Weights of a small multi-label image tagger: patch size [4, 4], trained on simulated fluorescence microscopy of cells.
Rows from block 5 of a small multi-label image tagger, named by matrix and row number. Rows with one number belong to one neuron. Each number is 128 + 32 x the weight over its row's rms, rounded and kept within 0 to 255. All counts start at 0.
After each neuron's rows are labels from the 100 images, of 14848, where the neuron reaches its highest value: "strongest on" is what is common among them. Only what is clearly more common there than usual is listed. The data: simulated fluorescence microscopy of cells. In brackets: how many of the 100.
# fc1: MLP up (model.blocks.5.mlp.fc1.weight, 480x160), inputs 0-159
# fc2: MLP down (model.blocks.5.mlp.fc2.weight, 160x480, transposed), outputs 0-159

fc1.270 [116 115 112  85 140 162 162  90 142 129  89  80 167 112  61 132 131  90  92 141 142 126 140 142 110  63 163 106 127 110 111 158 178 134 152 114 103 103 160 109 139 119 134 189 191 142 133 167  81 140 138 144 161 125  21 103 118 163 144 126 137 101 114 125 103 120 152  92 128 105 124  86  72 124 152 200 158 125 184 128  82 155 159 103 186  88 117  88 180 127 154  82 129 121 159 101 120 225 122 168 165 141  93 118 106 103 123 130 164 155 152 202 158 134 107 143  95 125 171 142 126 127  98 101 138 138 168  84  95  89 128 133 108 140 108  95  83 123  81 130 202  78 159 108 116 120 120 124 156 194 125 120 146  87 180 125  92  93 153 106]
fc2.270 [154  91  71 170 152 147 120 138  98 137 119  71 142 131 135 184 133 137 149 132 147  98 141 178 117 113 182 106 112 180 138 110 158 110 124 129 127 128 142 143 146 142 111 149 131 118 163  68  93 138 110 125 130 153  46 107 113 108 127  73 133 110 149 143 190  42 154 141 203 115 140 123  93 160 167 230 130 178  96 109 140 121 104  57 139  93 157 101  68 133 102 121 158 167  91  79 112 209 168 158 135 138  68 166 135 154 120 135 127 135 168 121 174 169 138 153 106 127 142 115 107 186 128  86 114 120 149  94  90 168 157 119 150 145 135  69  99 126 131 104 138 142  78 107 125 100 159 116  69  59 139 103 142 172 146 121 120 123  83 149]
strongest on: long thin cells (57); cyan stain (53)

fc1.300 [170 216  91 118 152 133 108 151 128  82 109 128  85 116 153 133 128 122 138 176  97 147 101 119 198  93 109 131 150  88  90 143 125 135 116 175 142 144 120  86 133  68 160 141  81 120 105 205 123 105 116 130 127 167 133 132 114 195 115  98 165 135 103 116  94 178 143 140  96  91 100 115  97  91 142 198 133 147 134  97  90 126 158  67 155 109  75  96 104 188 129 106 136 125 159 128 146 140 168 125 169  71 125 141 109 125  86 136 160 129 162 154 179 126  90 175 134 101 111 132 137  94 101 214 209 113  78 212 166 152 191  93 149 140 152 158 118 168 124 113 113 139 109 124 156 179  81 148 146 125 108  98 154 139 125  85 115 102 128  82]
fc2.300 [134 144 116 130 176 124 118 110 119  56 123 147 113 117 146 165 148 148 129  78  94 154 123 147 100 105 114 130 137 104 123 111 135 141 103 119 189 190 169 119  99 101 152 135  87 118 154 138  79  56  81 118 155  78 106 146 166 112 129 135 138 202 121 108 174 121 132 175 121 132 137  97 101 173 102 194 137 172 169  65 207 164  87  75 102 145 126 133 155 105 133 104 139 151  96  90 122 156 150 128  94 169 154 115 136 145  65 116 119 146 131 117 149 110 150  74 157  86 138 133  56 124 130 164 115 151 111 197 146 161 135 109 128 112 120 144 197 170 103 157 166 150 149 112 170  95 148 188 147  88 146  75 166 143 137  77 185 143 171  54]
strongest on: long thin cells (43); fibres (41)

fc1.117 [ 99 125 124 132  96 112 181 141 131 139 124 114 175 118 102  30 163 103 156 103 126  46 152 115 155 106 160 103 107 152 189 139 173 130 174 113 128 115 161 170 145 127 106  93 124 103 184 152 120 143 119 122 142  86 128 136 115 141 130 155 157 136 128 153 120 136 110 169 138 102 147 136  65  75 107  73 108 125 132 102  97 120 122 149 130 140 185 172 145  54 133 113 133 106 120  92 124 149  96 153 126 117  86 161  99  69 230 118 151 115 100 105  96 131 143 119 152 120 122 197 142 155 210 118 128 117 216  59 126  82  89 143 164  80 106  80  86 148 124 104 127 133 107 119 123 129 136 191 120 133  80 150 130 143 132 183  77 142 116 183]
fc2.117 [112 115 162 187 116 108 174 161 133  97 133 109 125 135 121  69 123 132 161 130 168  33 162 186 181 120 209  58 136 201 127 143 110  93 177 143 110 112 122 132 147 105 102 103 125 177 107 136 132 146 163 144 128  90 193 137 139 114 114 133 166 157 139 167 135 151  97  94 211 139  98 162  95  59 146 102 145 151 118  91 141 141  79 126 153 107 171 124 161  66 119 156 101 153  86  97 125 119 133  86 132 111 102 134 107 110 255  99 135 126  81  75 116 108 104 146 140 113 128  95 130 149 179 141 130 103 173  89 127  95 127  95 140 107 107 138 105 128 165 155 118  98 132 125 128 120 105 188 136 104  83 144 107  99 150 131 122  97 124 137]
strongest on: long thin cells (57)

fc1.260 [128 150 130  93 169  95 142 148 130 124  93  96 171 112 141 118  92 144 121 133 101 143 139 142 138 116 106 142 141 123 131  98 124 144 178 161  77 172 163 154 138 120 185 149 116 186 142 119  41 140 127 134 106  96 157 123 147  43 114 132 160 160 171  96 133 115  92 161 146 141 181 119 183 107 163 118 141 126  73  94  92  92 154  78  65 147 138 174  93 114  91  68 177  66 113 152 157 120 150 106 150  63 136 158 106 163 127 110 110 150 133 142  86 138 108 143  91 110 139  82 105  93  73 101 147 129 114 103 144 124 103  63 136 162 121 121 159 109  93 130 176 177 167 122 129 178 190 138  82  94 167 140 148  43 139 159 107 167 194 171]
fc2.260 [148  66 136 113 194 130 107  89 116  92 116 108  96 112 101 106 114 156 129 136 113 156  71 150 131 137 116 173 120  84 166 103 150 187 121 102 145  57 136 137 160 163  95 108 187 125 181  97  50 179  90  96  75 147  75 129 183 127 147  99 127  76  71 155 149 110 121 156 102 154 156 161 120 137 133 184 131  75 170 136 114 136 107 113 132  70 122 127 159 126 122 166 136 100 146  77 150 106  97 167 166 194  93 122 178 120 115 115 158 108 164 125 140 136  75 126 109 155 162 146 125 111 110 218 157 134 114 105  95  75 120 147 143 143  89 144 152  97 138 196 122 109 157 140 101 121 104 145 150 206 125 161 149  79 117 100  63 151 138 122]
strongest on: magenta stain (55)

fc1.216 [125 146 122 184 164 112 123 108  86  93 132 171 112 128  99  96 167 115  97 134 132 133 129 113 164 123 160 106 108 137 158 131  97 112 133 220 109 153 168  94 141  97 133 142 148 121 129 165 116 128 165 180 186 169  70 130 133  83 109  88  96 197 150 168 158 181 118  68  53 107 150 115 119  65 154  85  47 106 133 184 147  94 155 180 123 139 165 162 168 122  94 194 126 140 110 123 134 113 116 152 174 127 142 139 107 103  82 131 129 141  92 141 103 136  98 145 126  99  92  86 195 127 119  93 153 159 129  76  85 120 138 117 130 135 156 100 101 129 138 170 137 162 135 165 117 110 171 140  98 153 152   9 148 124 178 110 109 136  91 131]
fc2.216 [110 151  88  99 122 136 195  96  95 171 138 121 141 139 111 163 127 115 159 113 109 134 165 161 126 138  75 186  88 162 121 181 139 174 148  55 113 104 113  52 100 118 137 140 145 128 164 151 140 131 174 130  76 139 140 127 116 124 134 139 100 196 122  96 151 107  96 184 136 161  88  93 120 188 102 142 142 134 125 148 135 123 163 104 124 160 100 138  63 108 147 146 138 115 126 171  95 191 128 107  98 166 179 135 106 119 141 128 111 133 166 139 101 129 124 136 132  80  83 107 185  42 159 145 149  99  22 117 140 161 121  88 107 104 182  84 157 144 150 111 124 117 159 166 126 113 127 117  99 132 141 116 216 105 124 163  97  63 112  52]
strongest on: long thin cells (58)

fc1.162 [138 126  88 126 132 154 150 128 147 117  95  53 152  96 156 112 155 144 139 145 110 154 136 122 135  91 191 121 132 116 178 109  64  72 140 107 102  96 148 126 131 174  62 130 134 174 224 144  78 144  88 126 135 103 114  58  82 138 160 131 133  72  89 116 111 149 112 167 150 123 150  82  99 142 126 173 110 118 146 137  96 125 161 149 190 186 146  96 103  93 121 123 122 166 116 123 139 103 195 171 143 127  69 142  93 130 176 126 102  62 101 104  74 114 118 149 101 160 164 186 135 168 110 155 146 139 209 106 142 113 148 122  81 119 127 137 110  67 147  72 113 141 110  79  80 119 167 168 128 145 102 124 125 182 189 144 149 108 150 113]
fc2.162 [132 119 134 163 119 141 143  89 159 125 103 122 109 140  85 132 112 158 166 129 139 114 119 158 107 112 182 105 123 110 144 153 178 157 116 155 100 150 141 116 140 147  93 112 110 129 121  73 114 167 159  87 100  85 123  72 124  92 159 163 136 128 103 156 152 206 156  92 188 129 104 107  85  59 122 200 143 147 132 112  97 153  75  94 177 128 162 101 151 122 102 160 140 133  51  86 176 162 179 124 100 163 124 156 142 150 154 137  93 153 115 103 108 144  25  99 120 109 128 116 132 193 126  86 115 128 253 113 156 130 126 134  95 113 102  89 109 107 170  95 172 141 139 114 119  69  74  96 126 130 169 153 159 147 178 134  91 124 161 113]
strongest on: long thin cells (45)

fc1.264 [102 135 143 116 110 101 178 122  74 158 145 186  54 112 140 134 135  98 155 110 117 138 127 172 181 144 167 104  97 142  78 173 136 179  99 150 100 184  94 115 194 164 130 141 169 142 154 165 127 118  93 158 133 149 165  65 101 123 175 127 103  68  92 134 109 116 122 133 135 137 130 104 119 187  91 151 135 126 140 117 128 178 149  61 133 116 161 116 128 140 119 156 182 128 134 153 126 163 140  84 139  65 135  93 114  72 127 113 119 108 153  96  82 155 176  67  85 134 173  94  82 163 161 175 189  70 172 115 121 122 114 115 136 149  99 128 118 124 156 124 119 150  96 127  98 160  90 203 121  92 127  70 133  79 118 101 137 213 166 101]
fc2.264 [119  90  74 149 139 158 133 153 173 108 141  84 114 155 152 115  87 196 103 151 132  98 152 162  80  95 102 100 133 115 108 118 101 130 111  98  93 194 122 110 108  83 123 139 129 147 153 107 116 167 104 199 148 147 149 119 138 140 167 128 112  59 103 117 133 146  87 213 110 179 161 126  95 103 191 109 142 131 168 157 138 156 178 135  85  87 130  93 109  98 174 144 134 142  87 126 111 172  91 114 104 113 186 128 162 128 113 110 171  87 112  98  81 115 115 201 109 177 129  88 151  69 124 151 103 178 230 129 155 139 140 133 109 141 147  99 171 117 152 159 138 135 161 158  85 143 143 154  82 155  97 120 120  60 131 127  99 110  78  65]
strongest on: magenta stain (49); membrane rim (30)

fc1.220 [147 124  93 130 119  92 153 124  70 145 134 172 116 156  93 107 159 130 167 184 143  81  75  83 102 182  82 118 169 127 108  98 133 128 147 151 124 127 120  67 124  81 135 167 126 149 130  87 185 125  88 166 137 184 172 118 147 129 132 164 116 148 147 195 107  68 123 170 109 170 130 129 140 105  80 145 130 171 139  92  85 181  99  88 120  93  96 155 142  85 143 143 141 134 110  65 121 124  86 130 178  86 233 114 135 167 103 176  97 104 110 151 151 110  73 196 121 127 179 121 125 144  81 122 105 179 216 129 107  96 111  67 162 125 119 100 105 151 139  72 158 144 159 112 104 158 134 109  92 133 148 118 131 112 144  99 112 137 124 161]
fc2.220 [110  77 137 110  98 107 121 159 141 117  68  84 138 113 123  90 147 132 135 105 119 150  87 187 118 164  79  51 155 116 103  58 158  76 154 148 149 117 139 100 114 144 123 162 140 139 159 198  99 162  95  88 165 164 111 133 153  99 141 168 184 141 147  76 127 114  67 103 121 168 170 179 170 198 119 138 118 103 178 100 108 180 114 102 139 172 154 112 132 107  93  92 125 129 174 136 129 163 113 110 189 179 203 107 160 119  96  76 115  91  96 143 140  99 117  83 165 136 184 108 104  96 158 156 105 131 125 202  93 169 127 130 167  91 129 114 102 125  77 132  88 113 120 147 141 169 124 138 138 100 104 125 111  81 115  80 148 160 157 165]
strongest on: magenta stain (45); smooth cytoplasm (42); fragmented nuclei (34)

fc1.419 [ 85  70 121 125 151  90 155  79 194 129  65 146 176  58 136 118 125 156 131  74 115 141 193 125 150 109 108 139  95 154 181 124 158 129 178 135  92 155 145 145 161 127  99 138 129 123 103 116 145 118 131  84 136 126 167 158 121 110 106 103  76 116 154 155 121 125 121 161 133 140 129 165 116 178 117 115  99 108  69 131  76  94 130 133 111 170 149 169 107 139 103  89 133 115 214 110 127 142 165 138 141  18  94 192 157 159 152  99 175 171 201 117 131  97 119 122 125 117 118 202  95  90 132 149 177 130  61  90  81 122  79  92 123 123 155 109 168 145 107 188 105  95 124 114 148  74 122 109 153 146 160 139 111 135 108 139 136  84 157 111]
fc2.419 [168 129 194  97 129 144 192 136 122 113 129 141  46 161 113 118 215 148 132 183 106 119   0 176 118 142 112 100 124 136 151 144 103 107 209 125  95 107 119 221 130 141 107 115 126 115 130 128 128 138 166 161 114 143 127 146 116 123  51 129 120 130 112 142 109  40 129 118 131 113 151 149 181 158 129 139 137 133 129 122  93  84 188 189 134  67 122  80 104 143 129 190 120 139 137 121  94 127 110  95 122  69 115  99 145 121 143 108 126 134 179 148 107  97 119 121 116 134 106 136 121 114 140 185 146 106 102 119 150 137 112 145 186 188 106  83 119 113 115  99 116 159 167 125 118 103 147 159  89 114 106 173 147 103 108 110 123 119 183 109]
strongest on: magenta stain (44)

fc1.189 [108 149  93 149  92 129 131  78 155  61  95 138  80  87 128 117 152 156  84  13 134  93 168  96 123 134  69 123  83 176 138 167 144 134 167 107  74 134 113 173 152 145 140 141 126 127 175 139 140 141 126  93  91 127 136 139 135 143 138 118 151 121 139 120 117 126  85 139 167 117 106 113 145 196  72 154 125 128 132 100 133 104 175  42  98 178  99 191 107  68 176 101  77 139 203 132 132 121 149 150 149  41 107 187 127 149 180 102 145 149 145 136  93  71 132 120 135 124 155 128  95 101 112 166 166 151 157 180 154  99 147  88 103 152 107 115 132 156 148  98 106 134 125 124 102 111  96 123 164 104 167 128 190 175 153 104 100 128 127 155]
fc2.189 [151  69  99 143 183 120 195 138 120 144 145 201 103 141  76 111 164 148 128 133 116 206  30 142  90 152 150 151 146 144 143 138 137  97 200  60 109  86 111 158 173 108 129 103 157 111 121 111 119 109 174 172 126 130 124 112 132  56 102 161 144 101 130 100 109  87 172 158 147 103  96 126 131 129 123 152 143 145 129 134 124 149 160 102 131  94 110  46  79 130 131 147  73 162 104 183 145 112 159 119 105  45 140 127 138 136 157 130 126 133 150 106 136 123  93 147 176 149 130 125 137  75  98 215 118 113  81 138 117 122 116 127 108 136 112 138 134 108 147 160 113 139 107 115 117  36 116 138  91 187 153 153 156 111 162 151 124 145 187  70]
strongest on: magenta stain (41); smooth cytoplasm (29)